{
  "model": "masked spectrogram model",
  "dataset": "two synthetic voices taking turns or overlapping, over music, noise or silence",
  "train_examples": 26041,
  "n_mels": 64,
  "hop_length": 160,
  "input": "log_mel",
  "win_length": 512,
  "method": "simmim",
  "mask_ratio": 0.75,
  "loss": "l1",
  "arch": "vit",
  "norm": "rmsnorm",
  "norm_position": "sandwich",
  "activation": "gelu_tanh",
  "head_dim": 16,
  "fused_qkv": false,
  "bias": "none",
  "qk_norm": false,
  "parallel_block": false,
  "moe": "top_k",
  "kv_group_size": 2,
  "num_experts": 16,
  "moe_every": 1,
  "expert_mlp_ratio": 1,
  "experts_per_token": 2,
  "shared_expert": false,
  "patch_size": [8, 8],
  "conv_stem": false,
  "layers": 16,
  "width": 192,
  "positions": "rope",
  "register_tokens": 4,
  "optimizer": "soap",
  "beta2": 0.999,
  "lr": 0.0018,
  "beta1": 0.95,
  "shampoo_beta": 0.999,
  "eps": 1e-08,
  "precondition_frequency": 32,
  "max_precond_dim": 1024,
  "one_sided": true,
  "adamw_lr_other_params": 0.0019,
  "grad_clip": 5.0,
  "steps": 8400,
  "batch_size": 128,
  "epochs": 41.3,
  "lr_schedule": "cosine",
  "final_lr_fraction": 0,
  "warmup_steps": 1680,
  "weight_decay": 0.0,
  "adamw_weight_decay_other_params": 0
}
Rows from block 12 of a small masked spectrogram model, named by matrix and row number. Rows with one number within an expert belong to one neuron, the router's apart. Each number is 128 + 32 x the weight over its row's rms, rounded and kept within 0 to 255. All counts start at 0. Numbers have three digits each.
After each expert's rows are labels from the 100 clips, of 14976, where the router gives the expert most weight on average: "top examples" is what is common among them; "lies over" is the class under the peak. Only what is clearly more common there than usual is listed. The data: two synthetic voices taking turns or overlapping, over music, noise or silence. In brackets: how many of the 100.
# router: router (model.blocks.12.mlp.router.weight, 16x192, trained with AdamW), inputs 96-191
# up: expert up (model.blocks.12.mlp.up, 16x192x192), inputs 96-191
# down: expert down (model.blocks.12.mlp.down, 16x192x192, transposed), outputs 96-191

# expert 0
router.0:174133078117148087179097178120111077118098090084158160103147115122138113167185112152136119139120138182107115153091176117173119138111167109181109175107150094124146103138073130149074166144123187127106171177196119137111053130065186164117078169180179136102109089177125119089148169142101150076
up.0:125166117162158099087146141136121160091126080165132123112190138101116114069130152150132077134141122176120166103140112090106165216145157130162097101164127169118119144159141111157137185081107138081069090189134091137140126181161107117105105202143103144131166128064156122111104116174129093099
down.0:105153162143161118132097125080159136106158143105120168079179115097117107128124124101157151078155165166106138120097106106171146142154087139126112116179132155154135090172079150120104165167127131144121105141156109085200139217177074148147107124141111089067125051133145117167152154148090092169
up.1:158141149175121111088187170118153126104142156187143118068101101199131151115132138141136098136107142121145070107080105124173119113121091099110094116131123175149110176144163142133101189189126105122148086180169092130140061162148149103135155197124136139151129104107103154100123126084126117106
down.1:116122185104067159144161122118141107138142145131099147157149148102159147140140106129120117084158088160119088182117150077074208126138152135107107121133124051099116135122170099170128153144171124173123130150086132131142104082093131069044111149102104121099141146122078124163106091083154153197
up.2:168108191081115156122139106086086124092107100118140110099158139171058139077135166124163145124179141094136110173141194155092148094086097096133151101110105173141117114080112117137160110054137141188109106111118138052156142114128150107141100157118129195143145072132119127112129077111139144160
down.2:117085126114160152146118062166049114143154153098153079119143103141113096161143096090158154143141138101191131090137172142149105124059164160172105134101188078133161136123169124055129133114104111160073182104099059160105171119126091150132112053154172107131107110128140145133171114160124110128
up.3:121076153145129036116115139122086125142189134090124143146127167098109127104145115146107130142119136141116165166081082176098133089113154165112129136121099127148077095059118119145172134072135111113148168061086131147096105129161124136120094126151103160087108142056215122115134093080105074118
down.3:138168109146129102095121174106147071085134137189107146129152079150172086101092141116170148112197148129140180162156172069102170112126169113115139141142121117109166088101134063088120131147092151099141110136098099145110179110127136255104119148151164089117179108133154132137183139146078125108
top examples: background: everyday noise (69); thin (high-pass) (29)
lies over: high voice (34)

# expert 11
router.11:108145172090126090127231083160108129130202133119126158112077127115169137160126135095132094190127131103099148071149114111167108106146139094119195139171123149098120135167117144116146062085160073091152143181050085118097101101149106124182119150157144165135130102141150113113117148080090144143
up.0:142120068098129198136118089147133118143081124064121118154126165157223133058136153129115095133071143103139114113139155168125174213126145116136081102092100133115158108135166173115145093106141160125146149168140093109135135173090114126120169096093133102121148122139121108075080171157112094120
down.0:148154110167082114137205085156146143100187145107099120110124180107147135193139111066179168182079135142120189118147090145132137106115142158157184200149152110115122148145207172150148108106121121118108122082142106144087142105095099078096092142128063161109089085122102088103123127207126103150
up.1:181110113152113184143098147177043172038111164141123125115164123066099112145101067164121114130149122088176116136109117174140116126096121084137104081079129133103139150090178130124140127169120124128094092122156171106108177134125060126149101177112098087111190174160098134117096134058113128140
down.1:185091150083121166150152132123126129130145089168137084132132049077137106205144115150107129143076149121141138124066127107157150135139132103168092132111133185120096115148148111056129125153135100112103109124112151079084086082100117081136091160119083152103157182211124156168072131077142108112
up.2:123094184162128173173110129181127154101072183078148128136120064057138087114113081153147085123151168113140072134067153082084127232125064128139115147142166120049118145140093136149140162123166124119112148095104069150125147126113107098119080146175142112136177152127119078136100176122116142173
down.2:122105138142056111149137080114188097111147073115127122131152183142128181157116125070100160138053066177120139126163097133090187128142181125122141175144131133184164127060131098165187084119104160112137142171104102116108142153087132085095092136108146156138148114114107013128137138179189081169
up.3:161107121148141106043132143161108124111112093155026132105114156128150150097114150189141190153179108114083103137135068147136118137090092135156158168110131112077095116068110119112113143148133095121154112174252102114142119136101123115108158114168118110136130132150120134102090149099130112114
down.3:102130126087113115127120180116159138087149167059156151130098125129123091116150119107149094095153148133113125145128062115132172139138123113129097145094192074143195131099156087068145132162110104183132107143158098088100086164102156111116148159100086187108119096159119119137071142133118157141
top examples: second voice: none (70); background: none (70)
lies over: no speech (69)

# expert 6
router.6:148109103066120141132134116123085086175167128154164138148153131107061163181164167075130067111153150154087104100129150151137151103124083105129131237164131128158144090135093150099182070162127170097143126125054109085178165165152098118141114083146102165159121111161115143146171128104119074092
up.0:123096094106081132194054152136153129141095098138199103095186139082082181129112098112176142108126151108132061098123163097194107148109167085116143140043151125097140156135102176146180127096117133124169120107121154153146077063154168113151112148063115141125126096119163148143116097111141076124
down.0:116105115167111121142124081144123163107167131105089187142164148124105099182147087105129089072115131093079095107130055123087156117147157159136102158081181105147135103120128137098103211141151172185120130101118132087161096169125158056130130139135121093103155159162185095136122127147104178116
up.1:135120115154140163089133110133128116140162074097130092108145221160136154067119129198152127079153133101125112151199132090178118016112096129133139067106121134127136153134132152097133136154115125145139083157130127189160156080139086144129142150107200144159165080119154124115131171142159151102
down.1:139154069131113102126137134131055107147104179126149138129097119197103146142093152107159059148095094117100124101095179117132180218132151103073080137109128117121164175156072096113142120115166150152146173125102108152136151153166093061118086101116051167154107134106109149122117054135143155125
up.2:211149144155133189093213098141174145088186089119047148102154131135129164137120139149102121176091127075118076156127129172116136117091080132123118120089166133149156141109096133151178121108099111129133099121199104180125212158119082089120135159094119142138216207102150161146153141119115153095
down.2:129148064128075071154105118127151148181139134147171082082136143167169131091151136110092092101152080141146143171132156127119137145180130083162123121155119091151114073128144080137109115139111138101095114122109157094122144117166178024096113162133145162106122150144117092144130103098148108118
up.3:131132083104176168157068061108161095113173124104097076162113136106149113134139113068166157139150114143106113021119148200165073109138137096151077128140141096124129117088096142132199139125134082134167112148087132104096101125136068089111131132183109166145142144147153145197180151105117155122
down.3:215145128111100112140158105134125158099170129125139127123138152181103145144113179173140161135114102115110152072117110099063156097152117110092127134176148162147079123123200111145083121106115120081120077086183184117112171129130171150073108176125125178116090106118103095101081096149121136107
top examples: second voice: none (100); background: none (99)
lies over: no speech (99)

# expert 5
router.5:132061145152125155190081159118140170158182161112141067121130161079129109110161148177155109172139136103182127102152130169151108133081078097164171143193089155161115091060120174145126177091150119135111108162120194107089063087166097100118075145148151158073087121164102104155203083126162177093
up.0:097137128138098121087139124155150138072127071151156187127073092187110112105124149110104124119184149119116097142167124101182142122083099194147107115098115099101126163173141144136135132131162098118139145095093121182066134170131181052164141167137090158148230135112115119078072134108078144137
down.0:135082157157117133158096119112133139182126100124172073100095173111171169165192101161095158131103085111101158152111123154085125124150167083167084111096106099161110139125116153155151118165129118096119138136090229149147120018081133034104172113125066189123029173091089113110113106114102136118
up.1:126162111082150097080189125176092138143178154203045077122088191133148105147129250122091170112121118174118195179137134179101089153129082103159170139114142131142112099099123089154116128171121142101083166165132133116115187156157112097123120085122103165157145143180133177134189130103148104111
down.1:110124161121104138160133063106125176146066202086084136162139141183163144145128146134237143093120168134148129131136142102091099102093137216082158105144094090170123166146077138120128085101069127112148110118163153141134112161153100147154116134152124067179076161129134072168152128142129103158
up.2:086125111067102077100168128113117117166146109076106177102080137120097096155165084134150110106149174144159234117158109173123132134072154124131109131142142117161146147197142164122193202141118133145112195147123097111075133151157091137102150105128075090168099175108155085126165123191087117153
down.2:182110136168182128108131136132119148078163107165097102123119086166164155087115152158175134114171219158134144121129124078129066127093140100072147138103141115135204143150124094138121109099117166140182106066171104116099125180113136237197115105129151116143190102136145142167077132138122133122
up.3:110130143128113115119181041136173094155095109068097183112163087089136131147184112061093119098130123115154113139103124105095134163129129134085107147157096129135104135123140170148136149082125102121173112120146090102149162084128105131167146139131100143134113175222138080116041061051177061122
down.3:129174101120149102074058169121120111102148112124058150133120146147104089051096126115146133132108173111179137132087101161189169114117090154097054130092122118097145125144137113118131158128084156116095105107156099181093173216128125200133090094109126125119210143134170167159151170168126152135
top examples: second voice: none (63); clipping (27)
lies over: no speech (63)

# expert 1
router.1:113183123082130070173033146115054141131085146136136076156123147155125090119151123112155135094133145133141148190145119143113103165188096127168070144163152123106125141171111043109150164130125103127115105116171119055121102140170070124137094146083113120162128124139095162111067125125117155135
up.0:142124125134070139093122052160161124157142065133093175070152122174166146133131090094122125151120179097115149124160135111145156142127164139120154088120117103110125149162157121172157136129090127108127077122227110174127104147122161097128164137110104158142190130100163116113092137142122126128
down.0:131170175158122139193061123154108142168089147138152120127146085125099125147183085083088123084099125119187159149143093150121116085135164087144188151161153128154073160126143183138169178134170115090077106135086090172156125119119228127131116100097113158127118145137071127035155178164146147072
up.1:139119118090152179100142090104132119189084137161125158126131100081039113205099201044151143139109105127161159109160069128089121098122181103134111108123107114135164170159087117166156164098082118141126132135128126146108106078103186138178139130123144132153173161042154165098111104108135121132
down.1:129151135139155094066105131126133123092129152083113129173152072133088093125148102193118119095132188122157165136112154093155075107124079111084148107085125082164088120150136123108107134138138186074135091135134159165179154162112101236169123123173105093102140073170157156180133138152098144177
up.2:201095111108166087157059183131125100153184129094090130134128198156123133198109135118143144148102174141085095171117132103174107102096139103159118065119130177156137103191098132091110130086110132150165148091143136163122087120114127125148145140136119096149096126148130128157131068089146127162
down.2:179162127087110110131139076147081121129109103136152102089067102153153106152173084150123120047103148155147049145115092142154149105075091057073140181131090083137147097096127122155126114103186116187166137188149146159106121124117158105116114111132112128089119133120031137135135153153161178075
up.3:102138126118060161155132152149067133146108145154080122094169122116111134180117104126138130103167157098103111207191168145150134124133170119097102122081231138136108126107141167140204122164203166160086153125096132127088158138154145119170153136106093134106182198087057092153171091121110171166
down.3:123153131094181111245117151124069112109149091146175055130169128129129155185111127197085101079096099150130142110093096136105074169161134107131138192136107144094126112113078189153131175186139126166146153107165104096096116114139128095156116105127103069111173100152107201124167146132119132111
top examples: background: none (71)
lies over: low voice (36)

# expert 10
router.10:175132135152167192146117115113142117095160113205170148142178156123113120120119067100112097127120174126081190118137140124176155102139130142048224085112073154140157137113141115140100129127136113176161101141136163123130167132117185140152132150140115092146096153108137133142148168190172137169
up.0:168124118140137145176152117135141160082075103134102048143076063110187119120178140085156149111060102108135116133173118155216090134071140136102143170083159145113079147160140174137123131142143174145130184076144073144120085155122116135148164172150107155084095178183115128151091195154128139174
down.0:092136147164103126099116115125083179114130068151115104067090116137108079136096140150163082124206151129148130156140153135166139104105123053112140208128130197134100122137147160072139137162167155166189161123131137109079140103148086162094128100121133083038130121138142098137128176123160112136
up.1:125091090107090072139106151113088122091078115185038090118064099106116136132131098108165097132154158078168124163130117133125206186076115166177114113085125108084106145159118065089128178114153166070129162093156116163123069102115108103117162129125126141087163125131092143064168099083159201138
down.1:143089121123098156126128070137105114102107116142146106128145103161122115094114115154127080153131206141130090066119143091113145071172096191119107144140147083067177110108155166134103069136137083135111131120143142127122182129045180176101146104140108130116100092154160171098161132129160127152
up.2:092118152093109079154110123114087121090086152112074122141071143182162142175094127135106104137122167149129123161109140028090160132095147143184129080141163109145162095115136181150150159083119190107085126189128081143119170123091131113082149105105121107166136107082094118153113161146160084094
down.2:135118111090100132146148143110118139087105200186160103152146156100118111143177127106129111101133121084089109122101058165235116122149166151085137138135136105088132160112169125103099111157107140092131171095186158089090125131105115117190109130122113108123192155121106101099095077168135147163
up.3:217128096062163058141043141124105059173118129092119111127134146147116168070172159112145099091127109131112179065112093093100118128127113146128063159142096153161131158153123098115129086121112122120157122151090158083119121163137097151115106130157101105131131133117182146146163069088151128141
down.3:112183165120144140117143136105171111088108141191105110113190122138162093108162102149138085133135147158138125170163136082151140172184150109107172100127122130100135131136102136074099184130046150097076128115182096134104155118140175216151081151170134119074137143112137144162196141121122127125
top examples: background: none (72); quiet level (61); first voice: high voice (59)
lies over: high voice (53); child-like voice (36)

# expert 4
router.4:125124142172148124149135164121147116162160136139123125138080103187108098090132170131129088043117163162139142091116088108154161112136095154138180169112116156120098122108101101136096100146142208098117084069090180177134118143107136091086152158159077110120144142077108137144158177118096144128
up.0:120098090132143100180161146128034094130079061135093123147157135102103124107161121088203168125133166057135146163055149188145087125159153160104118078123113088129149077141131129110128192112167158185104149088151101183102139143117139077133139104117118119155170167102086102113097153101118131106
down.0:153132153115156173138215099150125159165113118105145140164142175198149122144218126157118111163077091166146120058109145133138110109167163124158119125174156117131074096133133190146112121131164111118065094113078164099138083133090154132153163118136077129156119187132129146113106133130096177134
up.1:101088095102128130119179065184155192083106133117148137105159129120134135099151076181124134099118114082131123156087082105095108102139153104144075112174086082152117081156167143129090159132084137059082116147132150154087101136158065123141201141153121088160161097180126082127087124093170073105
down.1:066117165222130126122117098099131115162108148117094170118171125139167112105112202147034172114138118188143108119103111091113155114113137122127145139098127088142133147105184129108087119076085160130135128136104163128110169106099082148130118197077131132152137153206143087083118135128135144097
up.2:108117126152169145053060114127119140103124103177080171145147202109150119129115069181131135115073126110077072157112141031124123188126124144109163147173121106128089136123153161132130141136165055125161151168160131083170126128158126117151175126126115134105139108099131082148139139152177109105
down.2:172093136134090185146160162163181122161144152111156124128148121160148126186108120187140107173101139094125104122145134149119120155116122123101080118175082177088119130071185194174151150013135164129165124100074176165127104111100113058165139147104146106176134139144080167126115178147147103106
up.3:154102151100167184111134135132143101064140079105124136145107094125105119139131089182100079146107139101109204132144154190200142114134127138061137172107133169129110124094153146171083116153190172221150117103122085173157138099147081110099091178147162116137124132077093092138190131133137133124
down.3:112117186069063075150187110152110128190130109091090133146111162158093109149175148093101161123077131133178151128120143063071095130099108127121147074098125102162124127160140149136148108096128141145131111118105158111093107147091126102098118152100089110096129184138098144118049108169150113177
top examples: background: everyday noise (97); second voice: none (76); typing (41)
lies over: no speech (89)

# expert 15
router.15:160117113077108134153150114123151106077140138102053039118096117081145126129143116044158120143138167112097129169108088040103146112088117100151059159082136145147142093182099117148162236116130138111098113069117148144091088126128100123104123116129146098150146151083138121102149116077080150111
up.0:178118126138183124137084143136121145163203127153090128099160179167098172084148156143108092145100112116123132107111097172147095094106160129097165122147067122111094083095110115145131144065145126086141104132155174147114169131187111100148129147170098103128141081130140160125134118109128094115
down.0:119081182119131096192101143163161122082156147124161184139096158154134152184140101104109123106138102104133088173164106094108146130152172071091117163108207095130145108121112204198110125188186107112153118125072114085115116137057145126158119128092106114211106129117172127083090111135143183162
up.1:105087143050106168075167060132103096143200165146107106106096133089156165095231133150096129129179128054110113152081121118194117123135230144156164101158120071136152084120123084077140163124123146105144110136167152147114116123145167126123126103055153137104132109154126112119116142072088112116
down.1:160161149160188116152112196160141095091113086153155150182125143167124089098122164074163129174087129155167116109169171128177059166063059139103136168101132153110170118104107136106063109118146106146117089119101092132102159120098129192145136125168125106148151138114140147141129173153158120167
up.2:078105146101166136176196094094196100201120146141122152117144100075155112100076167182139175107167125088141127094158151128092098193142087142133146088113136131164128123101089128104137045122143165111167104176118144158107124083115176174142183132134171104110071141074119092130152103141169139131
down.2:122189121174125093084132119110077092088143127106116122123130098168117131062115133120186115125170128130112133161114084143132085098127053177058120169145112105070095115137133144110098122127076081135190100085192109111108119157154075192127128134120126122122191114157176152158125167143078151113
up.3:113094116137126087120106098178142071098152148068147181163207096137135176085133171133118200201107123120157062114100109174135082124099138098113114135150163136054114109140126170097112046098178118133154135200131068092133183162138167147136139106182139137063136114139097116113129133099114135125
down.3:130202120154123091050127129107094077096189111136105163103114072112090106130141176097070125179128122103168171087158111172146136145123147191097107159133156139115161119088118079122095150117133092096094140153128131125110157116120122177122140146090169111103192093127148131100144200156109102116
top examples: background: everyday noise (86); electric buzz (47); vacuum cleaner (32)
lies over: no speech (69)

# expert 14
router.14:095088090103149095138125091121118136170153111157189168091101143141116088175131223181103131127110146158108192156164079152124107181089124078136209179089068152113083100146157141105125140059119195134125111165064171204105036104112131158158129129115117164136109163136080127077169150052124063100
up.0:134174160093074130109122149114093108147135134161082202041087153126100139126144115114084103134090173139061089120094058162166181146172140145188174091130157097124162146130185118145113113149105112127079074106137167148172208144138135104171125126129105188118134062114108093123118147120097121164
down.0:148097116131135096166140130141167104140089074123151135192167101148176089108121143092138161168119075140131109109080167114107166158120128102098078114143127095176129113154137111111126097147172096087130172095038167098106112090167161074095204155093163098133140128168144118069134125136138173189
up.1:053079185105161131137126123126107090063119117136179121161145117063145065160129063077165132094171096146215089134104119103124044142094060152140132133148156071111100176155090058113082143109140110088128146181094104100128104112126137125123131122115098156150175064149162161150119154159120188167
down.1:166147090146100097143145119104126163142116138109161102104112160115151148153165165127159115133132102115096158143155157127075149139133141122155082163198121107130097129095107103143122121167153167144092126087086069083160094162160162086125138182139186105085116160169092090147106134143123036088
up.2:128160124186118119091091110140134199128112158085067100144126138121166117119166128121132131050139115082197100079140157083114125166152134114091117135109134162129101152137118124147140081120119148145139115102200125112078107134146168105107122125107146122101140164120151098100126169157085095099
down.2:138123159214127129113102097114123224155123132144112093082102162134173110171113125175141110147132110098154091128095114195143112163089111123170144145143190120099162138159170083152115088164129114161071089159054097085190115169123173119131196115149117145152142077162090131135120120134098095142
up.3:165097157100122126186087168132107153087195135102159090116123162166141135174098128148096124141122148126177157143092123053150153053145163130057139140123104129147107099151129211144132098091147099140155160129077191159096074126137105107123159168174120112151072124151120082076160171151136106155
down.3:070116120128099145169123099102136173152094091125134082130094075149149149149118046095159137127117109127162111063118096151113104093111164063178148113183157152149146150099131081207183140162150143115139161138158119056165130092096194056096167093109201137100136132122086091137115099117161104156
top examples: deep voice (64); first voice: deep voice (55)
lies over: deep voice (40)

# expert 7
router.7:069102102175139092085167159104118074064086139104154166108095122109149127125076116143160131114139117143134082176129182176116118128110127179135190132113089076085098113093115149158117101151123063152116180193136158082138144145098115148118117141110117183122150086154122119082148106151149137132
up.0:128111135094135100079146139155062107124145173066163097164134110100152101032145171152172076109166162095100061102210125141097097147077082120123093084127139136104073163129125107110122098128172097132128125147141157058125120141161076096145075133122143121130143149092152141137157120190099143131
down.0:130134155150149142137063123126093186106090146121118130122130140065087175217105113162116151091133134098142131046134139150115056138119144152097100100129139112095071120163191139133092141147095185074113123174100151068142123097138128051085110146117145114141068103130118145148088119090149135133
up.1:144140092135135139071174165156128120139067109173136117071162174091136089094069143154168148095133195140173084148062112161113062106143098142128171089094163132110091068054123098175143135190131109110141087134182120179132072092138118066165100143139089097145148113187109076093101127092111125158
down.1:167092166142129060190150201164153163151084130104127154152164143151181217119166128124092172140135131111096167127142118106203128165147131105139110127164147173144170152115156122159129186070170150171108129133090108166132153179085115075139136128160119139145074128106109091130153174177143151110
up.2:141051214103078130152088139152167144079126085198052121109128114123118125084120099132108115112107115112164170140157142067169130127138161140148134121124195135163107132127163162127169112129139176074108101120139058159133108118119140103121119111111066103205121132098117065125164159132095094141
down.2:135077145141109158212149083088157161113130144127123115086093141138164161120146137134107152092047127133134106102141084121097151104160177136169120130161115079145101092054128161183093097154136138125086139137109126083098119133180170019087164163126126176126093144130066101120103115091159154131
up.3:126132150118095174107140111180136135098153144139100110057069171095144134161096088100158118155087122135061064046109072106089164142104089145164131141098109120107076156112097128137165123124127047080116148115067150173062109118104142130162086172098092137109139097111128121087061105132110131189
down.3:182120162178080146126150108138144143144186142134129156117159168155137111143146127123066103107198075137127165137100138169127130125113139083100156178138132128131112094154118169101078153140085172116119120238094146098138109109063131115078095126146143103077165095167108136119134096092159126117
top examples: child-like voice (79); first voice: child-like voice (77); quiet level (68)
lies over: child-like voice (71)

# expert 2
router.2:077195168206112120073114203091131118119087150155145142130159126136137145155135165103108183064135160115140144079153137167180116052106166147066139156167182117103141097135156142167137160120105113113186143114120129164104100200088136114189135182096137176134104110090112137140095093139120173105
up.0:124120119104073162129169114135156164156222149102087099087100135120095125068147152105129136184116093064071113132130106089167192130163134123178121154135154141161128162089204127069172205100172160141141137171158139150154137092130109089132140111181124121077183155104120089128088093102097105107
down.0:177135155131053143148137103135158102140122147139116139166122118116095150112072140154092116122077102167140126136146160175090151175148178119168117083103149151102152177096119188167143157134148143120122130120213081122069105142106098074070076202156144113120110126163107136083112177126150125080
up.1:138109103090123173131109151146120149068055111123090120130071164128136059140111180122148188126113143126153155105145114106097152134131094136170114128102138113067175091135131145116136136156066096092140139141139126140065115150135139113121116122144099142101127133072104106146078072064182157148
down.1:170110160136118178160140084154155134101149154113162152080120114149111190162162148154147089059153123113117111141097154104116174080110146092107143106145095178162109118124109125148103143146132035161115137149112148129065159169170183102164111133136128133065125099100132078070150150109166149113
up.2:077107116153093147128151143143138137119175117146098160115106175128154154160129166135148143181039162144124134176104163187162166080187135140137161107124119116101125178127151118133139078105130133166128174119099130109147107121154081057137136096168151156131123140193132082080093121161168123155
down.2:092111161188166113157143123102101107107095096113164071148096143153158102131083105083161114120088138100119146131105115155170092075132167165165112154136095111097140133133128137128128147129115164089151137115156122155107118098117103142114130107165150153229133185142141094118135083164145164158
up.3:087138111148134102102125097155058113131099125154079107168146155143121122156137191161147178149138135163132098091150131083123131098161089162150120109124137041083111094114083159147097085162117161120139139111058170109154136112124105113109074124107112096135165098129139103140139137160072183161
down.3:194110114156166172202181126138134128124128119133144100154184150092168109146207078156132159051112126100152112113107165184103101056138137124124118074143103143133112117045115103122113090136094152090126096116125124107144122087082129123091068146150081141153136113158118119125144104103119141113
top examples: music (85); second voice: none (58)
lies over: no speech (74)

# expert 13
router.13:111129197173124119102118129155137110106176115129082178169175139104151138116079143194122171154162094110081157111127124048173155164128095134089089154110161111130098148152129175119152114146158111196110104062100093187127108096150078128120107100103140127137135172171142114148127169159138093168
up.0:180123172197128244122165106166117165144084167149145112127099162101154118134128178180134184124089135167124121116055118127112113092113092108179168114138109103133161150106159112144162145125088122122077125130173155116120179122140095114124096179086107163118168102077140057127153099078171124119
down.0:142149150145129088153107159084100120067179069099076104081088172147134186164121124145150123117126120091142179154186160146156065154132140095142115153124128179149116131130144148100137149114110118098153117070092114122132076139113139131099115148156097128116139098123112120144191196180133129114
up.1:210145082165116140169041186091124142119082100100118089154118120112097148124117072109129113160112081122119106149101115176120125094133161154134104075121058153178161145157124060126121144062176187100125121142098120116123075142134133150119181144214079135046158121064144174145123087113137129106
down.1:134172110145163124137140121133098070117095132143146100130095145162133048069119152182159103110107153147147151187156153062096087084149141124120117151117164157110116148125134124103086125115133150114151160114216117116125134171111090207129125076085173124113186177154181148141133161128088162099
up.2:153124109120163137165079152134136141123068123129170102133087151158111136109162181171097119157074156095165087122091113129060147078167152095180119125129115122132109062108179080126110155129093146075116115180143151115083135185158139108117123112153073166116110118119137103128139117042143092138
down.2:087071152116203091095179099160084092157121145122162079100132137115167121165145177120176096165056132144178089063193120140084187142112120108144134100105167104132104144106134078071123087168148080155071139133110099143128124084094079101137081122128141163156134148146132104108122099136132101156
up.3:071117128119154156141161100139184102120047105150147148143068135097126105097105135173128152117126146107176099127115131168111154071130216211101126110132095180192175120065180126105084132113144137133135147133092130120158149134115116117116129103139101147122122158187183059120159162141162108130
down.3:089165126149172092072108131131079122097115171147144133097168159144144100127134135141129124152139171134143118139107159152136093163184104139166146108144142127077094104210131082106132180144022123105102120159143152161157139164126158140149095114098134102121198117058122177152163114124103111183
top examples: child-like voice (85); first voice: child-like voice (85); quiet level (63)
lies over: child-like voice (73)